From a checkpoint of a small image VQ-VAE.
Training: soap at rate 0.0015, 6300 steps.
Rows from block 0 of the decoder, named by matrix and row number. Rows with one number belong to one channel. Each number is 200 + 20 x the weight over the matrix's rms, rounded and kept within 0 to 999. All counts start at 0.
# convs0: first 3x3 conv (decoder.mid.0.convs.0.weight, 256x256x3x3), inputs 21-27, a 3x3 kernel for each
# convs1: second 3x3 conv (decoder.mid.0.convs.1.weight, 256x256x3x3, transposed), outputs 21-27, a 3x3 kernel for each
convs0.52,159,170,209,211,154,204,173,192,229,150,237,234,187,181,220,199,223,207,192,227,188,242,197,217,183,199,217,211,186,194,195,201,210,228,234,196,218,156,168,195,175,167,231,196,208,199,218,221,204,186,203,167,182,173,228,211,196,219,155,211,208,177,203
convs0.53,188,192,190,172,225,212,175,185,182,207,213,215,232,228,196,218,171,194,229,195,243,171,171,188,185,175,191,227,205,242,199,175,184,203,193,218,184,205,187,197,169,188,185,184,206,197,194,217,235,183,173,218,218,205,195,163,202,171,197,212,182,176,170
convs0.54,211,176,194,195,204,214,197,215,224,188,205,175,190,217,192,219,229,217,201,194,186,199,184,201,179,160,193,217,220,241,216,169,227,180,163,177,210,212,194,216,206,216,193,213,207,191,184,188,170,154,198,183,193,209,211,197,206,223,199,195,208,201,215
convs0.55,217,172,194,218,227,209,163,187,169,205,183,178,200,236,193,194,218,188,174,216,191,191,167,225,223,233,199,173,192,202,208,162,229,232,192,184,183,208,175,181,206,216,190,221,189,238,197,167,181,207,233,172,193,205,172,217,190,207,230,203,187,172,202
convs0.56,197,197,206,188,191,198,201,226,210,191,197,189,149,234,184,185,206,201,194,198,184,230,201,244,164,177,187,225,224,185,201,223,210,183,210,204,167,173,220,199,188,218,219,188,204,207,220,217,218,184,234,201,211,200,155,210,221,222,213,255,221,202,180
convs0.57,221,193,202,215,212,184,202,211,214,216,208,181,197,224,191,180,207,196,216,170,231,202,185,253,176,210,210,208,195,206,164,204,227,206,245,189,162,173,186,221,182,200,200,209,197,222,199,201,201,213,186,195,199,206,176,194,176,168,210,190,198,169,195
convs0.58,188,158,183,198,196,195,214,190,221,173,159,175,169,172,201,205,204,205,198,156,182,200,177,193,179,182,189,192,183,221,190,168,190,193,199,200,189,218,209,222,185,185,224,171,180,199,159,181,184,186,188,203,163,173,179,186,186,180,219,212,196,194,181
convs0.59,208,198,187,210,203,200,172,200,181,165,192,197,186,234,161,215,184,172,189,204,181,229,187,204,201,217,212,214,177,203,221,187,210,241,183,171,189,186,241,199,182,213,194,199,196,239,187,174,217,153,194,182,177,207,179,171,219,187,215,182,200,182,175
convs0.60,188,217,220,228,229,201,208,227,177,216,179,186,201,190,180,257,184,158,182,190,202,164,197,206,164,228,188,210,222,177,217,191,205,206,187,184,209,239,220,251,218,206,209,198,192,217,191,217,180,229,201,229,208,188,195,214,207,242,203,213,210,191,199
convs0.61,198,189,170,195,232,210,205,182,170,195,209,203,203,228,181,226,201,218,226,180,213,193,200,191,164,166,162,246,238,187,188,179,207,225,211,193,167,220,206,198,170,176,216,197,217,222,186,231,184,193,217,187,179,185,228,211,177,199,177,212,172,197,241
convs0.62,235,241,205,213,220,185,230,188,211,171,210,201,199,207,168,193,197,193,188,187,220,225,233,206,165,199,201,210,223,200,192,187,201,181,188,215,201,206,202,223,186,202,216,184,191,203,219,211,206,186,184,197,231,179,199,200,198,201,214,174,206,209,203
convs0.63,210,186,197,189,176,207,207,217,219,208,200,183,211,199,212,199,183,178,200,212,201,237,230,187,177,167,182,208,202,179,231,199,208,202,185,191,185,207,195,221,227,219,229,220,236,173,182,185,202,188,197,190,217,218,168,200,203,187,230,192,218,199,181
convs0.64,183,192,213,171,163,188,242,207,215,190,193,217,200,174,233,179,203,190,179,180,193,197,211,210,238,196,208,185,196,182,205,206,199,190,189,213,223,216,220,191,212,169,217,236,172,198,223,191,189,199,185,186,209,196,175,223,224,204,216,207,193,190,195
convs0.65,187,212,175,164,171,173,210,188,176,212,220,223,184,171,199,182,179,221,197,168,170,212,167,191,203,152,164,182,190,171,190,223,195,172,168,220,173,190,165,190,163,151,187,209,197,214,206,147,181,234,189,214,190,162,204,190,186,218,197,207,224,217,180
convs0.66,207,184,207,185,202,160,163,202,219,181,192,184,192,173,226,232,243,202,228,230,185,216,213,218,186,191,215,202,184,195,222,215,240,250,185,208,202,208,205,199,217,208,199,189,192,203,207,196,169,156,174,201,183,215,211,205,201,204,176,216,213,210,192
convs0.67,196,164,195,195,183,161,205,189,198,187,248,193,183,193,228,161,222,171,214,218,226,189,171,202,216,186,189,218,225,211,200,224,205,208,194,186,202,196,210,185,206,201,207,219,207,153,204,196,244,201,179,198,210,192,190,164,175,225,214,174,202,202,205
convs0.68,189,205,185,192,200,193,218,210,192,206,179,226,231,177,216,228,203,166,178,159,193,200,190,185,198,178,201,224,209,185,207,206,195,172,196,200,220,200,197,178,192,195,171,236,202,190,200,167,210,197,172,194,162,159,191,219,197,208,209,213,179,207,238
convs0.69,219,187,233,208,210,182,198,198,221,196,211,207,193,202,215,209,233,205,202,187,206,212,222,200,211,224,249,181,222,197,192,214,212,214,204,231,234,199,214,213,205,213,206,192,239,203,201,216,211,206,195,185,222,199,191,154,194,236,202,187,187,226,197
convs0.70,223,194,188,180,179,177,185,157,219,214,152,235,181,209,177,221,199,188,201,203,156,249,203,208,228,183,168,219,192,179,200,178,191,230,177,178,159,208,197,210,180,221,194,175,218,171,214,172,194,192,203,227,180,185,213,162,207,232,204,185,204,194,164
convs0.71,182,201,170,195,167,211,204,222,212,216,183,206,113,152,184,217,183,195,232,233,207,178,189,225,169,190,221,202,264,211,177,183,192,197,221,207,192,229,160,164,163,220,182,227,210,158,197,190,217,211,164,187,171,188,142,236,188,210,248,209,213,152,181
convs0.72,212,161,178,215,164,200,164,201,208,166,216,178,199,216,215,182,180,254,207,197,203,227,194,202,196,203,219,215,197,178,202,198,225,199,172,210,216,194,189,185,171,189,197,177,216,174,187,182,197,206,182,181,191,172,221,207,179,220,212,226,210,227,209
convs0.73,242,185,171,210,179,209,187,183,193,214,218,201,204,209,218,187,205,189,208,186,198,199,204,201,229,187,215,174,178,222,190,203,175,197,183,200,177,193,194,209,196,181,185,217,212,206,214,177,196,172,174,181,222,215,220,200,184,211,227,187,195,190,189
convs0.74,231,209,207,179,210,176,208,183,187,195,224,231,247,208,215,190,229,213,196,215,197,189,208,198,221,197,211,197,197,188,219,194,195,197,210,189,163,173,216,187,240,164,231,188,206,192,208,212,181,175,239,220,214,192,172,199,196,175,186,219,201,224,171
convs0.75,209,152,180,206,247,177,213,207,194,154,176,198,247,193,159,168,217,204,216,239,220,233,165,200,221,161,240,197,223,238,198,212,214,246,186,207,205,191,226,181,204,165,216,191,188,195,199,259,229,284,185,256,257,165,201,208,185,261,147,195,200,171,184
convs0.76,195,190,199,197,204,199,203,187,184,167,211,181,221,201,213,189,177,184,194,224,201,200,214,193,188,191,191,204,210,214,191,177,188,211,203,176,190,176,193,223,210,199,186,161,193,199,176,241,180,209,192,212,209,199,195,186,202,184,230,235,216,187,190
convs1.52,190,159,168,181,156,201,141,214,204,190,223,181,179,207,202,178,206,161,212,202,191,161,232,187,184,193,199,209,183,199,192,213,192,189,174,189,161,220,221,175,224,212,225,202,179,202,187,192,184,200,227,185,201,186,183,186,189,247,185,229,233,249,175
convs1.53,211,166,204,175,195,255,179,211,161,225,201,233,219,215,161,174,202,215,203,231,202,190,197,191,187,205,208,190,210,178,189,215,179,196,203,231,178,203,201,206,242,184,195,217,207,179,227,195,172,194,206,208,215,181,190,164,159,200,208,225,199,209,187
convs1.54,177,206,190,159,197,161,202,196,189,207,177,221,204,214,193,216,201,192,173,213,210,197,175,197,198,196,196,197,198,202,160,219,193,180,213,215,203,220,240,200,198,178,206,218,164,215,206,196,222,194,210,189,208,212,203,199,183,186,172,200,184,180,219
convs1.55,206,223,218,180,151,170,216,246,216,190,254,205,216,225,182,241,224,200,213,210,215,232,198,205,198,233,195,178,193,144,188,160,240,257,187,212,184,229,191,224,203,203,190,181,193,166,186,201,239,201,167,171,220,205,173,218,229,205,206,177,203,200,180
convs1.56,237,188,191,204,213,204,185,197,168,204,207,173,202,193,206,223,183,226,198,191,224,233,213,250,176,202,192,171,187,210,229,213,211,203,184,199,184,210,199,193,209,224,207,230,206,192,159,152,206,167,213,173,205,231,186,184,208,180,196,189,202,211,183
convs1.57,210,197,209,214,152,179,206,194,181,165,196,205,178,200,194,213,181,224,232,202,192,195,168,181,185,231,195,214,197,159,151,158,201,186,226,188,214,200,207,217,193,193,221,198,223,231,205,182,202,228,160,211,164,214,242,202,186,209,204,194,180,171,195
convs1.58,199,215,193,233,205,176,244,214,144,200,210,203,196,182,177,206,166,238,181,154,191,190,203,192,233,225,202,199,224,206,195,193,230,199,194,168,195,214,206,211,205,206,209,178,191,195,168,179,176,200,198,208,192,223,175,186,212,206,195,190,216,195,185
convs1.59,226,202,228,191,207,203,223,184,223,218,204,218,175,194,225,181,217,178,203,234,191,218,192,238,170,198,164,210,173,225,187,209,193,162,184,205,181,235,201,182,210,195,207,183,198,198,189,168,222,193,211,210,236,189,214,184,204,172,172,217,154,204,215
convs1.60,148,203,212,195,202,188,195,203,242,185,211,195,205,176,184,185,196,170,225,157,209,173,210,209,179,210,165,208,180,196,202,179,207,195,214,172,207,227,219,206,194,188,184,197,221,189,196,211,177,221,178,175,197,213,219,191,200,168,170,175,184,174,194
convs1.61,196,208,210,184,161,192,216,194,171,218,182,203,197,169,204,217,212,202,192,135,184,223,255,200,225,194,221,190,209,210,189,170,210,194,197,198,204,162,165,163,154,154,160,211,177,164,193,204,195,194,202,201,201,201,196,222,223,208,163,195,195,240,233
convs1.62,219,214,200,191,210,181,188,266,218,197,215,191,216,197,199,214,157,205,174,203,173,207,164,202,194,200,197,200,198,208,231,213,222,197,206,226,188,187,173,194,228,223,215,174,191,204,201,191,165,199,167,188,212,162,204,201,216,216,196,207,202,165,185
convs1.63,186,246,200,199,206,212,180,216,186,202,197,191,209,179,193,214,237,200,192,233,189,148,189,196,212,182,213,180,193,160,210,178,159,190,248,235,209,200,183,191,179,190,179,181,197,160,169,184,192,223,209,175,210,228,201,183,166,200,181,234,200,204,208
convs1.64,200,204,214,177,163,187,206,187,234,222,172,192,202,167,200,229,202,182,201,212,216,213,174,192,203,186,196,210,196,182,217,194,177,202,222,178,182,228,221,214,213,217,159,211,184,191,206,208,208,202,201,210,218,234,203,206,203,196,220,185,211,191,184
convs1.65,204,192,216,233,151,178,192,221,204,206,172,194,197,191,220,224,187,205,172,178,183,205,190,174,175,227,210,206,193,167,210,233,181,208,193,225,196,229,176,194,198,200,210,155,172,198,211,205,201,197,221,178,174,206,170,195,173,179,182,168,220,223,190
convs1.66,189,197,192,191,176,183,225,213,201,212,184,216,221,192,197,213,210,200,195,199,170,197,192,187,209,199,223,181,216,183,189,212,216,200,162,200,188,206,208,181,210,201,179,206,219,165,213,174,169,186,167,201,216,219,201,225,196,187,201,188,228,181,218
convs1.67,197,210,194,218,220,227,204,227,185,220,194,208,208,190,173,221,169,179,211,210,199,193,159,230,217,200,183,171,206,197,195,187,206,227,244,187,200,197,211,203,232,170,196,210,227,175,210,211,176,224,187,201,196,177,184,209,198,183,214,207,200,202,170
convs1.68,193,189,187,214,174,217,215,216,200,179,227,190,184,210,179,236,185,181,212,191,216,224,212,173,185,184,221,186,177,187,171,211,208,239,180,195,228,199,214,191,191,213,217,155,205,222,202,212,198,212,195,167,197,185,214,208,220,216,231,217,199,213,218
convs1.69,182,189,203,224,192,178,214,221,216,184,204,217,188,196,197,185,193,189,193,177,217,206,206,219,197,195,237,186,221,194,173,218,193,223,190,204,196,199,196,209,194,213,181,187,204,211,222,140,217,212,207,192,194,186,238,204,184,183,187,188,195,209,186
convs1.70,185,177,203,203,102,198,168,237,217,195,169,193,202,273,171,185,217,229,198,209,221,199,195,220,186,217,229,183,197,220,174,197,236,200,185,209,219,174,224,171,199,212,187,212,195,208,207,229,188,263,188,209,180,222,192,236,231,190,228,219,194,238,238
convs1.71,214,198,182,201,169,177,165,165,222,233,198,210,218,172,191,179,182,183,195,228,201,215,198,170,221,207,164,195,203,177,162,142,190,188,188,206,213,219,194,229,158,195,203,159,137,216,201,194,188,188,193,186,228,213,200,188,216,167,217,218,186,211,188
convs1.72,185,180,203,198,226,203,208,205,256,216,185,185,252,181,179,195,211,189,197,183,192,194,193,171,193,174,187,203,200,232,183,203,187,168,177,196,182,177,168,183,189,186,183,193,204,187,178,210,198,164,171,169,190,193,214,193,195,205,211,199,191,178,172
convs1.73,218,233,204,170,217,222,207,212,198,218,227,211,195,236,184,222,210,208,227,208,201,198,238,176,201,169,193,212,258,171,190,212,209,195,139,232,197,198,204,215,150,210,196,201,190,216,244,200,212,216,198,208,215,194,191,233,199,206,224,185,228,220,215
convs1.74,211,200,185,169,266,220,169,220,169,204,207,204,227,199,203,211,215,180,198,233,190,166,227,195,211,170,196,214,224,174,191,208,183,260,200,205,217,185,178,232,206,156,177,203,166,200,224,178,156,206,193,204,192,203,193,210,183,213,202,217,192,173,222
convs1.75,207,251,224,171,246,168,222,230,193,226,196,183,214,221,180,177,165,217,185,170,210,178,187,183,199,180,183,207,198,220,169,208,205,211,186,200,226,231,197,224,196,194,174,224,224,198,215,163,184,165,191,183,195,207,181,218,218,223,175,207,195,194,210
convs1.76,198,211,224,208,206,199,213,208,226,198,218,203,213,209,198,172,193,209,216,171,212,189,173,225,178,225,199,235,220,229,167,156,190,192,183,168,179,171,198,194,196,166,185,216,201,206,196,168,176,162,178,200,218,207,205,177,190,203,172,193,201,181,171